config = dict(
    dataset='simulated fluorescence microscopy of cells',
    horizontal_flip=True,
    rotation_deg=5,
    encoder_isotropic=False,
    encoder_mlp_ratio=2.67,
    encoder_inner_norm=False,
    encoder_patch_size=[2, 2],
    encoder_kernel_size=7,
    decoder_widths=[64, 64, 128, 256],
    learning_rate=0.00087,
    beta2=0.95,
    cautious_weight_decay=True,
    weight_decay=0.2,
)
Rows from block 2 of the encoder, named by matrix and row number. Rows with one number belong to one neuron. Each number is 500 + 50 x the weight over the matrix's rms, rounded and kept within 0 to 999. All counts start at 0. Numbers have three digits each.
# gate: MLP gate (encoder.blocks.2.mlp.gate.weight, 160x64), inputs 0-63
# fc1: MLP up (encoder.blocks.2.mlp.fc1.weight, 160x64), inputs 0-63
# fc2: MLP down (encoder.blocks.2.mlp.fc2.weight, 64x160, transposed), outputs 0-63
gate.145:469521484492499458527522516514489491570493483526552523518455489570487489530521506466520540477508536526487490484491463429501487493515498533471426513465482512511442500524528491489515565506505511
fc1.145:532451582484512526473459537490524511484539522455513493566515498496510484480488463516531513481438545501504495544490543513456486507508512470511557502492533541468487474470470445545518500480592505
fc2.145:508496495521541484524512485542519554509465509475490505496524479516415549483489506531470518482500503524477483517549522499510448473477501574540495534525440517481453507489487432555504482535431489
gate.146:512442498460566460506550546552511481435446465482404526508536470531553435511476528506538435465543507527495533500533508476446543565480509522517509458457537479496573591509572540537471507514452501
fc1.146:507639528530505525498454478465477518443505462523585460489355514494405569374525539519559454513521486519497491482462501494504324497465518480454499511477496510553515447500456518463537440548460529
fc2.146:523480498479492505473515518549535620544471584511465433513543431586484562511520500497420515485490505517486478514512494538474461436488517530637468493497444486479452513504430520495509492485468525
gate.147:540476527440428543541523481514507511541519509465531539418563452461421451492515457475477499557449447515557509513445499511544532576497513457574571502545499523468506505519527377521427511517575489
fc1.147:556484531531561440499527479440540513487530468529402502490485541529604488528467595377547483440467503508501401530492473530476598597483507546418480443526525484507466519479479552427479497447459519
fc2.147:511561533621526456492495510510502424358497384473621526499479578417575436470481500509586499535547515432522509464490486497498537523508490481429506462451500511496513506507604389474453509487531479
gate.148:434351499500575531447526535616564573486532575534492483545476524506402521519447514547487476449501472574574547472479495475469478449535499497557538507494481559451358490460489507439499475516423454
fc1.148:627544408556587432448495353542553484451459458646604592433475606560491508522451474466567507456530489419496484517567414386552544477521569394474444484350476498638523447482472562542486574461410516
fc2.148:487483492460493523468525505628560627413461494494432447498595465558483546538514473580460509534462482510469473519514493515484340496488490551682515493455289524482508550510463471482517497487354525
gate.149:525454583436571597469428546531521536512484472426497491502515498491554530478542538462468437519444491510533431470458531507412526508435512434523528595452487528465513537480411447487502475441628472
fc1.149:561436609370556613509430481427486529520448465490475508542544523473543538529522544520508432485489548626565418482446548488460540508457538456521504571457495462458514501490427467476463464476674490
fc2.149:475534478549461539449516474433518430519562554535444531485486519483577458521499454426381454461492486430489488498455499479506534556520491318439532481447577480543621575554504564476481516476600528
gate.150:525480572476485624478331484396568528414468459477483484561527485489593537457485595503501448450450470548545316469473524519440541496456540504550529530482505506476519472517354526544525474504560519
fc1.150:445537401480452393478662477500438501539500485544585548460474512542317530481472407520524542522562540524524631477497459519521463518558467526524439422511544515571517535508705490553435537527385482
fc2.150:499534497532550435520531554598481608473396413469570456535562493547489540477572469576606555542502502562578462505548488521470474431422477689621485468524340520448396423452527419546507481595389477
gate.151:528545477408607476604540487474444433509511508525495560399473457619479537475535567454597500516499466551411554438531436450641525478543447488398396551468515462575455483504484509476477596553424522
fc1.151:482478530520459524549519486506489522470474530483500419604468528371491455479454484531457501511487536464544496499490576544394510542486506514493573486492456573463560474478475439538445420504517500
fc2.151:518479516481551501528496538554481577534414538459479461483595458605452556483529476528436538523504513578495489527560546513488461450469527623591485502514391481446423467450422496521523456565372470
gate.152:535505504569399512489473532549539549504498519464564489485661484519397501487567392707474439568512564456421532454448509557509489391502521497540456542464466492468506506474534529623524485522429468
fc1.152:480599398557441533474481471555504505458464489449597491588467575567499525546496516565572473527570537479429526514533555591492475456497572412478455530410477441490503507455563608481564463514452546
fc2.152:463550549537472514512493489457484414410536423476559505511495505424529369495486495529582504513526504458549531484481475528503493546506509455416500500395582536513566523523576419432463519449584484
gate.153:522450568506551495502488473543508517522516465459506556484534534448526500533507465545365479524524562394522453486453514571474521518533485452575510548501513493489456541537491499442456554520520518
fc1.153:446453503542430524542566523428439440554537497443602575425498499404502497505515475541473454546476508494508537515527493470492439489542498499591525519544532531558488487521519498489454479516603496
fc2.153:502437495327456511489514525530514548562516525518485467506509460595491499523508502489465518469473490561471499486493512509505454520523520491595462530496494477491458483504367636492511497485480554
gate.154:554511501570538496465507535541538475665526487473430553524648477529420398460488382565491449494491516502446491512344513490461558513575486463543429474536514480469528535494552452449509528567416468
fc1.154:661591445558552537540519422457513492515442454443503435533579554585508422449498502453492534486478467521420446527463578582491524539500524517478476515500509434544505548464544549465517420449371525
fc2.154:526573466549474533530488483411415409501517502534534547495472521422512428488481499425651464511511501453587488496503497460537576465450506496384542514475599514530563479472595421502501506527584452
gate.155:432462552323472594465398504508567493513525565504444503518560507491731559410467641577551505499503411577585296472490495463506542526405454531484637490466540516449500533549356589543417501412583468
fc1.155:386353547445599388513563524446557472486496537531558477461481448467623611571515612461560507497531661479597503462564494554517501521433461525467620491506541539399511488477538510487395533489643476
fc2.155:603695451490491457511580474323348434446469476515557485504497463444600434489535362527743528543521527399774384533468492445484598514342520485446567438360658547570469503426670354520499501566603480
gate.156:470551448432530415527528550482450546481497461553499530484422477506544466473462477414480557503515481464521581527553484534521495502529487520461491394558533498503533489533482436416504520505526531
fc1.156:492506511489557501512459470521449527470485520594441498550522455458608469430498524464500524514505610469553464457583514552528540512514483504498496391432466514461492429543442434546506526491562497
fc2.156:495464500448540458515485445530483460468497425440555512531520435530469482540544499490522539601480487545481582527519493514509435495459519533493501561586495543480446521514497518439534499513579450
gate.157:439503489512547450517490490504501494445514489510613487435445507486562560529497503468470491447507460480494511475480468468524440515542480511465517486508491502530485526503502502422481534418476529
fc1.157:522433507524574508442457523542522492438493478503533523533482557469535462539522481468496519487496495410470504536510487472524499502521557459527516484506523480480523504480491460559457441545526531
fc2.157:533494488538536467491505497521552555528494521480526498504511438535426531484506522536497500449512513506471515529516553511492486492500480537549493505465434506484453531511497483535491488495448517